Rows from block 3 of the image encoder of a small image captioner, named by matrix and row number. Rows with one number belong to one channel. Each number is 128 + 32 x the weight over its row's rms, rounded and kept within 0 to 255. All counts start at 0.
After each channel's rows are labels from the 100 images, of 14848, where the channel reaches its highest value: "top examples" is what is common among them. Only what is clearly more common there than usual is listed. The data: small charts drawn from random numbers.
# convs1: 3x3 conv (encoder.blocks.3.convs.1.weight, 64x64x3x3, each kernel summed), inputs 0-63
# convs2: expand pointwise conv (encoder.blocks.3.convs.2.weight, 256x64x1x1, transposed), outputs 0-255

convs1.56 [133 136 172 121 143 109 157 120 152 124 197 147 111 121 119 125 124  86  72 154 124  38 144 138 141 136 157  64 155 112 143 111 164  91  94  84 146 128 111  85 117 134 193 169 157 145 126 106 172 100 154 125 182 148  95  95 116 135 156 157 137 168 178  61]
convs2.56 [129 128 130 117 128 229 132 117 136 125 128 128  97 255 184 131 135 130 110 130 129 127 134 128 128 122 176 128 128 137 132 126 129 128 129 130 128 128 126 121 129  83 127 128 128 128 128 128 128 129 128 127 127 128 128 133 124 166 167 128 127 128 128 128 182 255 140 115 127 129 160 125 128 130  49 111  60 127 145 117 188 170 127 128 130 126 135 123 128 209 128 117 128 128 126  28 128 130 128  75 127 128 140  37 127  46 136 129 127 129 149 128 127 130 125 113 128 114 128 124  98 128 128 122 128 128 128 186 112 164 128 130 127 128 113 126 128 179 127 128  94 223 126 130 128 130 127 156 125 201 176 128 128 113 133 153 127 133  98 128 231 128 128 128 200 143 120 130 127 127 124 108 128 128 104 121 128 128 128 249 128 136 121 139 126 129 131 128 128 138 105 139 127 128 128 128 141 137 128 128 143 134 128 133 104 128 128 203 128 128 154 136 114  86 132 132 128 122 131 128 124 192 122 121 128 128 128 128 128 128 133 149 228 106 127 137 255 134 126 132  88 125 234 131 138  94 128 129  98 128 127 177 128 128 128 128]
top examples: bubble chart; dark theme

convs1.14 [ 82 174 143 160 105 117 173 188 130 124 156 116 148 121 135  66 144 114 147  78 151 143 149 135 124  86 144 139 166 158 134 114 102 162 111 127 120 174 219 143 150 123 115  59 130  89 130 144 206 156 182 136 171 152  88 135  97 113  84 126 105 100 116 100]
convs2.14 [128 128 128 114 128 128 255 127 122 255 128 179 126 191 126 146 110 130 122 135 128 128 130 148 107 127 134 140 128 126 115 144 131 130 128 118 128 128 136 128 128 148 128 128 128 128 128 255 128 129 128 130 123 128 128 128 129 117 128 128 127 128 128 127 194 138 136 120 146 113 129 124 128 127 127 130 128 129 128 128 128 130 125 128 131 128 128 153 128 127 128 131 128 128 129 131 128 128 128 128 128 128 128 128 150 130 128 165 128 128 177 128 129 129 131 100 128 129 191 129 154  83 128 128 128 128 128 110 115 124 137 117 123 128 128 128 128 176 128 128 117 128 127 232 128 131 111 138 255 132 127 117 128 125 159 128 123 128 128 134 129 157 128 170  88 128  60 126 127 130 128 128 130 128 128 133 129 128 128 152 128 128 116 116 128 128 128 128 128 128 126 102 128 128 128 123 127 127 128 128 138 124 128 128 129 128 128 128 255 128 128 131 128 139 176 127 128  86 127 128 150 144 138 131 128 126 128 130 128 128 128 128 131 133 128 127 129 125 128 128 130 128 124 109 128  88 132 128 127 128 128 137 128 128 133 255]
top examples: stacked bars; flat; falling

convs1.51 [113 140 106 115 163 127 138 126 165 113 130 141 121 173 157 126 111 180 104 116 124 153 148 105 125 123 129 139  35 150 114 123 146 145 129 126 125 145 124 143 149 126 161 119 182 199 146  70  38 212 114 148 158  95  93 118  66 111 146 138 180 161 153  94]
convs2.51 [128 128 127  79 128 127 124  49 135 128 128 128 128 144 129 116 129 149 128 129 127 130 125 128 128 130 127 153 156 128 128  44 121 128 128 155 128 129 100 132 128 132 121 128 128 128 123 127 126 120 128 128 128 128 216 128 129 131 140 128 128 128 128 129 128 128  86 129 128 128 128 129 128 128 121 101  57 126 128 129 128 128 125 128 128 128 128 128 128 126 127  60 128 128 128 128 128 128 170 128 128 147  65 134 128 177 131 128 129 128 128 128 125 128 128 128 129 128 128 127  54   0 128 111 128 130 128 143 128 145 128 176  84 128 125 131 141 127 128  84 128 124 128  98 129 118 127 127 129 128 126  77 128 147 128 232 197 122 123 159 110 135 128 128 128 134  52 118 125 130 128 171 128 106 128 128 128 128 128 109 128 128 255 129 135 128 136 131  93 128 128 128  15 128 193 128 128 145 109 128 127 139 128  72 117 126 128 129 255  86 115 126 123  94 255 126 128  81 123 234  72 128 132 129 128 131 128 128 128 128 128  79 132  30 119  46  27 117 130 130 128 128 128 176 128 120  81 128 123 143 128 121 126 128 128 128]
top examples: one colour; grid lines; radar chart

convs1.57 [136 146  98 126 113 108 147  83 168 107 129 130 132 149  27 107 153  45 125  72 116 133 168 116 151 103 130 125 184 115 106 147 120 175 131 105 134 140 153 108 153 130 144 124 210 179 129 207 134 202 144 134 135 147 117 118 133  85 127 113 111 154 110 119]
convs2.57 [128 116 128 128 118 128 180 231 121 128 128  21 137 128 128 171 131 155 132 235 127 126 145   0 184 152 134 125 128 128 128 131 127 128 128 128 105 128 182 128 126 135 128 128 128 135 128 128 128 128 128 125 128 128 138 128 127 128 128 128 128 128 128 129 141 125 117 124 128 128 126 128 128 128 127 108 132 130 128 127 128  66 115 146 124 129 128 128 128 127 125 119 255 128 128 127 128 127  91 128 128 128 128 128 133 127 126 128 128 128 128 128 128 128 128 128 128 130 128 128 165 131 128 128 128 128 110 226 128 124 128 128 127 128 131 159 128 131 128 128 113 213 255 127 136 128 128 135 128 106 128 119 128 255 128 162 129 141 128 128 114  47 128 128 128 128 192 255 128 128 175 131 128 128 128 128 196 128 128 128 128 128 123 128 134 128 125 128 128 128  97 128 123 128 129 125 128 129 128 128 131 126 128 128 128 115 128 120 128 128 128 127 132 129 128 130 128 134 129 127 127 129 119 119 129 128 128 133 128 128 128 122 117  96 158 158 128 205 128 128 128 128  77 180 128 124 136 128 132 128 123 115 121 128 128 128]
top examples: horizontal bar chart

convs1.50 [143 169 117  91  38 137 148 168 130 120 119 156 131 150 144 117 131  42 125 120 110 143 137 153 130 161 127 148 243 137 136 122 105 117 128 112 139 137 124 130 126 125  82 126 135 210 115 123 206 133 185 129 158 140 127 127  67  93 139 124 125 129 151 124]
convs2.50 [128 128 128 128 128 128 130 125 119 130 128 128 128  77 128 128 136 195 128 128 128 141 135 255 128 129 128 132 128 128 128 127 128 130 128 152 127 128 128 128 155 123 127 128 128 128 128 146 128 128 128 122  33 128 128 128 130 124  33 128 126 128 128   0 255 128 255 129 128 128 128 124 128 128 247 128 128 128 128 128 128 128 129 128 152 128 128 128 128 128 130 124 128 128 128 167 128 128 128 128 128 128  86 128 128 146 128 128 128  62 128 128 132 152 127 128 128 128   0 128 127 135 128 136 128 128 128 140 128 126 128   0 126 128 140 132 128 125 128 128 102 131 128 137 128 128 128 127 126 127 128  97 128 138 127 128 138  65 128 137 136 128 128 147  87 128 128 147 124 128 128 123 128 128 128 128 128 130 128 159 128 128 125 128  85 128 138 128 128 129 128 128  97 128 130 124 128 126 129 128 128 126 128 128 126 128 128 125 128 128 127  79 130 115  91 126 128 128 128 128 207 125 128 125 119  91 128 151 128 128 128 128 130 128 128 130 125 128 131 128 128 123 255 128 128 143  45 128 143 128 140  94 128 128 128 128]
top examples: stacked bars; flat

convs1.43 [107 131 129 211  28  89  83 137 145  86 157 145 145 177 122 154 171 139 163  69 151 174 118 130 128 117 109  95 102 109  85 103 159 134  72 131 105 121 135 118 162 170 156 148 112 144 171 137  96 116 146 145  90 123 125 173 150 186 117  93 115 158 155 130]
convs2.43 [128 128 127 130 150  55 125 128 107 119 128 162 182 145 129 151  99  85 112 130 128 120 110 130  89 120 245 101 133 127 136 111 124 117 129 130 127 128 121 126  99 136  89 128 128 126 157 125 128 101 128 128 109 129 248 118 158  94 128 128  94 127 127 134 126 142 126 128 213 140 134 121 128 133 110 126 117 126 128 128 128 206 123 128 100 128 128 128 121 132 112 133 129 129 153 127 128 128 129 127 153 128 129 150 130   0 101 127 127 129 129 128 136 128 134 128 128  74 172 128 105  65 128 150 129 128 129 169 119 129 129  48  35 128 120 109 127 170 128 128 255   0  29 130 126 128  94 161 130 138 144 127 128 127 129  49 128  97 173 131 131 137 128 129 107 144  19 123 111 128  99 106 129 128 128 122 129 100 128 109 169 128 111 120 118 124 113  97 153 119 127 128 132 128 128 128 172 107 165 128 191 114 128  78 164 125 128 126 129 131 127 123  26 124  27 137 128 142 182 128 129 131  88 129 142 111 124 173 125 127 137 128 232 138 118 127 127 134 122 135 122  90 128 123 128 124 130 128  26 131 125 158 115 128 128 127]
top examples: bubble chart; dark theme

convs1.22 [ 77 154 118  61  79 103 136 197 107  91 161 136 132 128 209 131 102  95 116 130 131 124 129 176 131 105 149 124 123 146 179 108 102 112 109 139 185 111 120 151 142 130 130 126 168 119 119 136  95 134 111 156 146 133 112 149 146 250 139 120  77  73 133 121]
convs2.22 [ 84 128 128 128 129 127 129 133 127 128 128 174 128 127  71 128 128 135 128 128 128 128 161 128 128 128 128 128 128 127 128 126 206 129 128 129 128 137 128 130 127  76 128 128 128 128 128 128 128 163 128 128 218 127 128 145 127  68  32 128 128 128 128 110 128 128 128 130 128 128 128 128 128 128 120 166 130 132 128 128 128 128  59 128 128 128 128 128 128 128 128 131 128 128 128 130 128 107 255 128 129 128 128 128 124 123 128 114 128 128 155 128 122 128 127 152 128 128 171 128 128 128 128 129 128 128 128 127 219 126 128  53 177 128 117 128 128 121 128 128 128  88 128 128 129 128 128 123 128 144 128 137 128 128 145 128 128 126 131 128 127 128 127 106 255 128 128 128 121 128 128 128 128 128 128 128 127 128 151  81 128 128 126 128  75 153 128 141 206 128 128 128 169 128 128 128 128 173 128 128  91 129 128 128 129 130 128 128 128 128 128 128 139 205 129 129 128 127 242 128 128 124 132 131 138 128 180 126 128 128 128 129 128 128 144 255  73 128 156 136 128 120 128   0 124 129 137 128 149  49 128 125 139 128 128 128]
top examples: dark theme; grid lines; step chart

convs1.39 [138 128 138 100 112 130 119  92 117 106 122 114  76 131 255 142 141 130 166 129 143  73 140 119 130 143 119 142 145 187  94 120 118 148 135 107 149 116 132 127 132 125 119  98 118 113 119 129 131 157  96 125 170 132 117 104 137 128 125 125 103  61 136 123]
convs2.39 [117 128 128 129 128 126 129 128 128 128 128 128 128 127 143 128 134 128 128 192 241 157 154 128 128 128 191 126 128 127 128 125 129 129 128 142 128 128 128 128 209 114 128 128 128 128 128 128 128 133 128 128 127 127 177 128 136 126  77 128 128 128 128 130 133 232 128 128 128 128 128 119 128 128 132 130 131 132 128 128 128 107 129 128 135 128 128 128 128 127 128 101 128 128 130 128 128 128 234 128 128 128   0 129 127  16 127 128 128 127 128 128 126 128 128 128 128 128 255 128 128 128 128 131 128 128 128 128 226 129 128  65 187 128 146 132 128  87 128 128 131 117 130 128 129 128 163 128 128 170 135 128 128 129 202 128 128 128  99 128 130 128 128 129 132 128 127 128 128 129 128 128 121 128 212 128 128 128 128 125 128 128 126 128 127 128 129 128 128 128 128 128 120 128 128 126 128 126 128 128 150 127 128 128 128 128 128 125 128 128 128 127 130 129 245 128 128 146 130 128 128 123 131 119 128 128 129 128 128 128 131 128 127 129 195 150 127 125 128 128 128 131  17   0 128 151 123 128 126  75 132 126 128 128 128 128]
top examples: dark theme; radar chart

convs1.19 [112 114 149 137 160 129 192 183  77 131 127  73 126 142 132  88 141 151 137 104 101 127 183 103 143 142 199  66 102  80  84 124 110  89 110  93 155  53 110 115  99 176 122 136 117  98 118 157 165 107 151 147 135 171  70 129 107 130 148 130  64 124 105 127]
convs2.19 [128 127 125 133 128 136 116 128 145 128 128 125 197 127 208 127 221  65 128 124 144 132 128 128 130 131 171 108 128 219 131 152 153 128 128 131 128 128 120 127 138 118 127 128 128 128 127 128 128 128 128 128 113 127 255 128 134  77 128 128 119 108 128 121 128 155 131 131 126 128 149 103 128 189 127 136 125 125 130 132  88 127 132 129 125 126 128 154 128 132 129 137 124 128 138 129 128 128 214 161 130 129 241 107  96 156 151 127 124 128 108 128 127 128 188 128 128 108 128 126 118  93 128 127 128 129 128 255 128 125 128  71 130 128 125 128 129 154 128 128 121 138 197 131 128 127 197 194 126 238 186 128 132 165 125  28 131 124 128 126 124 112 127 127 128 169 141 128 153 128 180 153 127 128 135 139 104 114 129 128 152 128 173 125 107 128 125  18 127 128 126 128  33 128 135 136 153 125 127 143 124 120 128 128 127 128 128 132 128 131 134 140 132 111 255 125 128 164 167 128 133 129 111  94 142 177 122 128 127 128 133 129 157 131  89 128  87 137 123 117 128 124 129 128 127 127 127 128 128 128 162 236 127 128 128 128]
top examples: bubble chart

convs1.58 [120 130 183 133 193 130 104 117  79  91 115 158  91 119 100 127 111 119 204 146 118 192 139  44 130  81 161 150  69 150 131 137 126 137 122  98 115 145 151 131 102 156 137 123 162 160 137 135 131 158 132 173 116 123 235 115 134 155 104 120 148 125 174 128]
convs2.58 [128 128 135 128 127 119 130  31 148 128 128 128 143 127 138 119 114 126 126 136 128 232 124  75 128 137 115  75 128 100 128 127 128 113 128 104 127 128 128 128 216 104 127 128 128 127 128 128 128 128 128 128 149 128 128 128 117 139 128 128 142 128 128 128 129 143 165 125 132 129 124 101 128 103 123 128 123 128 129 129 128 125 127 128 168 124 128 128 128 128 130 128 131 128 154 158 128 128 131 128 128 128 129 188 114 128 124 119 127 133 129 128 111 123 128 128 128 127 128 125  85 126 115 104 128 128 127 107 124 111 128 128 138 128 124  72 124 136 128 128 143 108  76 128 128 128 135  79 127 166 121 128 128 128 105 255 128 161 128 226 244 149 128 127 127 255 112  57 127 128 126 128 128 128 128 126 128 107 122 129 132 128 125 127 127 137 226 128 127 134 126 128 132 127 129 128 128  95 128 128 255 138 128 163 128 128 128 128 128 128 128 141 129 119 143  81 128 137 129 128 122 117 219 140 160 128 129 128 128 128 173 130 127   0 127 128 124 151 128 115 120 134 128 149 133  92 124 128  63 154 128  93 136 128 128 128]
top examples: dark theme; step chart; trend: falling; bubble chart

convs1.11 [171 139 142 137  97 101  97 120 140 110 176 134 132  91 108  63 116 123 130 138 104 191 130  69  66  91 111 121 164 113 132 165 169 159 124 108  72 210 126  79 155 127 158 139 156  98 108 135 180  97  95 125 137 144 107  74 111 175  94 116  99 180 141 127]
convs2.11 [128 130 128 128 109  97 139 128 131 129 128 128 211 125 140 128 128  89 128 128 128 129 123 130 127 128 140 100 128 127 128 108 127 130 128  75 128 127 125 128 129 155 128 128 128 127 128 129 129 128 128 165 130 128 128 131 134 129 128 128 123 128 128 128 179 126 130 127 128 131 129 122 128 128 151 128 180 128 204   0 128 127 127 135 132 128 128 129 128 133 128 125 255 128 130 129 128 126 127 134 128 128 147 124 127  54 113 128 128 128 128 128 130 128 130 128 128 128 128 111 128 128 128 113 137 128  16 177 116 128 128 128  83 128  54 128 128 128 130 128 163  80 129 128 128 128 124 126 128 122 128 128 128 128 128 128 128 128 255 128 128 122 128 159 128 149 128 255 129 127 114 131 128 128 107 121 128  97 128 247 129 128 132 148 127 125 133 128 128 130 122 128 128 128 127 128 129 128 128 128 128 130 128 152 131 126 128  81 128 128 159 129 126 135  62 166 128 158 135 128 128 162 135 192 170 128 128 112 128 132 146 126 127  78 242 142 129 118 155 136 128 127   0 127 128 127 219 128 111 129 128 138 137 128 128 128]
top examples: horizontal bar chart; pie chart

convs1.48 [185 152 132 170 108 121 147 149 135 120 112 148  79  85 136  42 153 138 159  70 140  67 111  85 175  75 133 131 111 172 135 133 152 129  86 139 117  72 134 113 109 158  96 136 118  92 114 192 136 120 161 183 140 162  98 155 161 103 114 122 103 135 175 173]
convs2.48 [128 127 125 128 124 234 128 125  95 128 128 128 146 126 124 128 112 141 130 128 128  55 140 129 128  60 115 128 128 128 122 112 131 161 128 124 128 127 128 128   0  70 131 128 128 129 128 127 128 139 128 120 129 126 128 127 120 215 229 128 128 128 128 125   4 126 125 130 128 128 129 149 128 126 127 130 128 130 128 142 128 166 128 128  48 135 126 128 128 126 233 159  86 128 124 142 128 136 117 128 128 128 128 124 125 119 126 122 129 128 128 128  70 129 125 128 127 128 128 128 110 235 127 127 128 128 128 123 139 127 127 220 255 128 136 128 129 128 128 128 122 129 128 126 127 128 128 114 127 151 128 127 128 140 124 128 129 125 133 127 218 127 127 123 164 128 135 117 121 126 128 161 128 128 128 127 123 128 128 136 130 128 125 126 183 127 105 128 128 139 128 128 195 128 128 128 123 113 126 128 111 127 127  65 133 255 128 129 128 128 128 124 137 132 136 127 128 129 128 143 131 116 112 159 128 128 117 129 128 127 135 119  61  69 178 181 249  81 129 133 128 134 138 123 127 129 134 128 215 129 129 128 152 128 128 128]
top examples: one colour; line chart; dark theme; peak in the middle

convs1.61 [106 159 130 127  52 161 101 166  92 169 170 172 113  72 247 121  84 101 143 113 113  77 142 114 149 132 142 113  96 111 157 123 119 120 136 104 143 110  88 134 155 100 113 119  93  85 109 113 176 117 150 137 166 129 143 159 130 139 133 145  53  94 131 132]
convs2.61 [128 128 199 128 129 124 128  88 126 129 120 128 131 122  85 128 169 153 127  86 128 115 137 160 128 128 135 128 128 128 128 126 151 124 128 103 130 170 128 126 128 188 128 128 128 128 128 163 128 182 128 128 117 128 128 128 128 139  46 128 128 128 128 101 147 127 126 126 125 128 128 128 128 128 128 130 128 124 128 128 128  88 129 128 134 128 123 255 128 127 132  53 128 128 128 130 113 115 255 132 128 128   0 127 127 133 180 129 128 115 144 128 128 128 128 128 128 128 121 129 123 130 128 124 128 128 128 128 128 137 128   0 127 128 135 128 108 126  99 128 122 117  82 128 128 128 128 139 154 130 126 129 128 128 255 103 175 130 134  81  70 117 128 127 128 128 214 149 128 124 107  88 128 128 128 128 128 120 128 136 128 126 146 128 129 127 118 128 127 126 146 128 145 128 130 128 128 131  84 128 129 123 128 130 116 129 128 128 128 128 128  67 127 124 189 128 128 127 128 128 128 131 129 130 126 150 129 147 128 128 130 162 128 159 134 135 128  35 128 206 128 129  73  76 117 237  92 128 128  64 140 126 129 128 128 212]
top examples: dark theme; stacked bars

convs1.7 [131 117 109 127 145 120 127 107  98 125 136 137  89 127 188 127 121  47 119 163 148 206 160 132  76 112 170 130 157 199  88 141  56 150 145 156 169 138 135 127 153 135 162 103  72 158 127  75 113 117 126 128 156 136 177 106  76 115 145  91  94 108 129 176]
convs2.7 [128 128 129 124 128 130 124 255 137 128 128 131 136 147  94 112 120 203 125 206 206  93 122 128 128 109  86 134 127 128 129 136 124 126 129 124 128 125 132 118 112 125 128 128 128 128 129 127 127 128 127 118 129 124 255 129 120 144 110 128 127 128 126 117 121 100 127 131 128 128 130 255 128 129 153 109 127 129 161 133 128 127 123 126 116 128 130 128 128 126 118  68 141 128 125 126 128 130 128 114 128 127   0 127 140 146 141 128 128 131 128 128 101 119 131 128 127 128 126 128 127 152 128 129 128 128 128  79 127 127 131 120 117 128 122 128 128  93 126 128 143 172 117 156 128 176 128  30 128 116  94 118 128 115 131  85 133  68 117 167 151  39 153 126 140 133 202 130 124 129 106 215 127 128 128 123 152 133 128 135  96 127  74 167 128 129 131 129 128 163 121 128 126 128 129 131 120 128 128 128 112 141 128 109  87 128 128 125 128 128 129 167 123 165 117 127 128 131 113 129  95  85  48 119 151 129 123 127 128 128 127 127  61  82 118 110 123 207 126  63 128 125 127  91 130 170 126 128 196 128 203  20 121 128 109 128]
top examples: one colour; line chart; radar chart; items: eight

convs1.2 [ 92 133 173 154 233 124  89 143  94 155 191 135  61 127 107 106 178 154 163 163 159 120 115 129 139 102 113 119 150 107 135 118 123 131 159  71  62 117  71 145 137 137 129 113 188 122 137 134 159 104 155 115 130 123 140  92 178 163 106 125 143 145  72 109]
convs2.2 [128 128 112 141 126 128 118 126 112 119 120 129   7 172  57 129 129 127 147 120  96 115  99 128 128 124 117 102 128 132 140 162 128  86 128 113 132 128 167 158  96 155 128 128 128 128 129 134 128 129 128 112 142 118 129  89 120 128  59 128 124 128 105 143  49 127 101 128 178 131 138 229 128 128 127 116 129 127 128 128 128 132 169 129 121 128 121 128 129 128  78 130 128 136 131 108 127 127  61  50 114 128 123 123 184  84 128 128 133 138 129 128 129  99 126 197 165 128 255 126 128 181 128 125 128 127 129  93 130 122 129 214 130 128 143 108 131 142 128 127  31 118 123 136 128 127 132 157 143 116 137 185 128  96 129 128 128  93 126  39  24 128 128 134 135 129 127 129 133 127 134 132 162 128 104 177 127 128 128 126 129 128 192 128 128 128  86 127 139 127 118 128 129 129 125 120 123 190 127 128 106 121 128 105 130 128 128 152 127 128 128  83 127 129 119 131 128  49 179 128 123 136 145 202 121 113 121 114 128 128 107 128 167 127 128  57 128 142 115 129 128 129 128 136 127 102 131 128 128 128 123 109 129 128 128 128]
top examples: bubble chart; dark theme

convs1.46 [129 134 130  99 145 125 163 164  92 136 163 147 146 146 145 112  89 120  98 105 105  54 136 152 103 122 133 177 172 168 165 102  59 131 140 100 162 124 141 116 107 156 102 126 126 169  72 131 106 123 143 152 138 138  49 175  43 106 153 136  80 145  72 164]
convs2.46 [128 128 127 129 129  88 186 130 147 128 128 129 154 128 126 139 129 168 128 103 128 194 135 102 128 161 130 121 128 131 108 149 112 117 128 120 128 132 128 128 255 121 127 128 128 128 128 128 128 130 128 128  38 109 109 130 128 128 127 128 128 128 128 102 133 130 128 128 128 128 129 114 128 126 125 131 217 107 170 125 128 125 129 129 255 107 130 128 128 126 127 140 115 128 128 128 128 128 128 141 128 128 128 117 128 124 128 131 129  79 128 128 255 128 128 128 128 124 128 153 118 128 128 129 128 128 128 119 128 163 128 129 120 128 128 140 128 154 128 128 128 111 175 136 128 128 128 132 126 126 128 128 128 129 103  96 127 215 127 128 183 128 128 128 129 157 162 117 130 129 129 124 128 128 128 131 129 129 128  90 125 128 124 128 128 129 180 114 115 130 128 128 137 128 149 127 138 129 128 128 205 128 128 255  84 128 128 133 110 128 126 123 115 127 191 136 138 133 119 129 132 128 211 125 129 107 128 127 128 128 128 131 123 114 126 129 128 127 181 131 130 124 128 129 128 129  94 128 123 128 137 158 128 128 128 119]
top examples: one colour; step chart; rising; trend: flat

convs1.16 [ 95 121 129 119 159 137  88 199 122 102 122 132 101 101  78  95 135 111 153 127 114 119 158 122 149 120 118 124  49 112 163 109 134 157 123 126 184  70 187 162 132 152 117 140 110  84 165 113 104 159 122 141 110 128 137 144 147 255 126 133 128 135 118 113]
convs2.16 [116 128 127 128 128 128 128 149 191 118 128 128 128  96 214 128 127 119 129 130 193 128  50 130 128 127 128 128 128 157 128  95 135 127 128 128 128 114 127 128 126 148 130 128 139 128 128 127 128 127 128 128 235 131 108 128 128 129 166 128 116 113 128 128 124 130 110 128 130 128 130 129 128 128 152 145 128 129 127 128 128 125 128  88 128 129 128 127 128 128 153 128  69 128 105 103 128  96 149 128 128 128 126  80  80 124 122 128 128 128 156 128 124 128 128 128 128 128 128 128 113 127 128 115 136 129 128  38 214 217 128 147 137 128 117 129 128 128 128 128 137 103 125 128 128 125 127 127 128 124 128 128 128   8 130 255 127 116 126 130 125 128 129 124 255 128 123  93 129 127 129 122 128 128 128 129 128 128 128 126 129 128 149  69 172 128 130 195 125 128 129 128 197 128 182 156 128 128 128 128 127 141 128 126 128 128 128 128 129 127 128 128 129 126 162 129 128 128 126 129 128 128 129 129 129 140 181 126 128 128 128 128 160 128 112 255 128 128 128 140 128 127  57 129 128 134 107 128 123  70 167 147  92 128 128 128]
top examples: dark theme; ring chart; pie chart

convs1.28 [136 163 168 139  75  96 156 171 179 156 127 101 107 141 201 143 140 100 167 142 149 126 133 126 129 127 120 130  76 113  67  51 169  88 117  95 132 116 144 116 124 137  70 155  80 109 134 155 142 106 129 139 156  99 165  96 156 183 119 124 117  36 128 120]
convs2.28 [128 128 128 112 128 128 128 129 123 129 128 128 152 131 114 120 126 129 127 255 212 124 126 128 128  75 126 128 128 128 100 118  75  97 128 146 128 128 128 129  74 100 128 128 128 128 128 128 128 128 128 100 128 128 128 128 128 129 128 128 114 128 129 127 113 112 130 131 128 131 134 188 128 128 103 153 127 128 128 128 128 128 126 128 124 128 128 128 128 128 127 124 223 128 127 130 128 127 182 128 128 128 128 127 122 156 156 128 113 128 128 128 127 128 125 128 231 122 255 128 129 153 128 255 128 128 128 123 128 128 128 128 142 128 134 187 127 129 128 128 126  81 182 128 128 128 129 121 129 129 128 128 128  99 128 128 133 128 128 166 114 169 128 128 134 128 127 130 128 128 128 161 128 128 128 128 128 126 128 127 128 128 129 128 128 128 126 118 161 136 128 128 128 128 148 179 128 147 135 128 129 128 128 127 128 128 128 128 128 128 128 130 128 122 219 129 128 128 238 153 102 128 113 130 183 128 128 129 128 128 129 128 141 164 130 113   0 125 128 126 128 129 128   0 128 138 122 128 131 122 128 128 128 128 128 128]
top examples: dark theme; horizontal bar chart

convs1.47 [ 99 145 125  61 187 134 186 138  90 125 158  89 123 126  60 143 148 151 120  95 162  96 137 147 139 131 144 137  65 106 115 130 125 126 136 122 129  75 225 120 115  84 157 106 119 117 155 159 101 204 117 149 133 163  96  92 113 123 139  94 182 166 132 108]
convs2.47 [128 128 128 133 128 128 128 135 126 141 128 128 157  97 137 128 134 164 128 129 127 135 128 128 128 127 131 128 128 128 128 129 124 130 128 127 128  59 114 132 137   2 128 128 128 128 128 128 127 128 128 127 125 128 128 128 109 161 226 128 128 128 128 128 123 144 120 127 129 128 128 119 128 128 129 158 132 120 128 130 128 128 128 128 128 144 128 128 128 128 128 125 128 128 128 146 128 128 128 157 129 128 128 133 126 131 129 128 128 128 128 128 140 128  96 128 128 130 128 128 125 255 128 129 128 128 128 106 126 129 128 239 135 128 124 127 129 107 128 128  61 126 129 131 128 127 127 132 128 131 128 128 128 191  79 221 123 118 129 128 145 128 128 128 128 128 128 128 128 128 129 230 128 128 128 128 159 128 128 118 128 128  36 128 192 128 134 145  54 128 128 128 126 128 128 125 130 127 128 128 128 118 128 129 128 129 128 128 129 128 126 128 132 115 144 128 128 128   0 128 173 128  48 113 128   0 128 129 128 128 128 125  46 128 127 255 225 128 128 128 128 128 128 145 127 147 131 128 128 128 131 128 128 128 128 128]
top examples: one colour; radar chart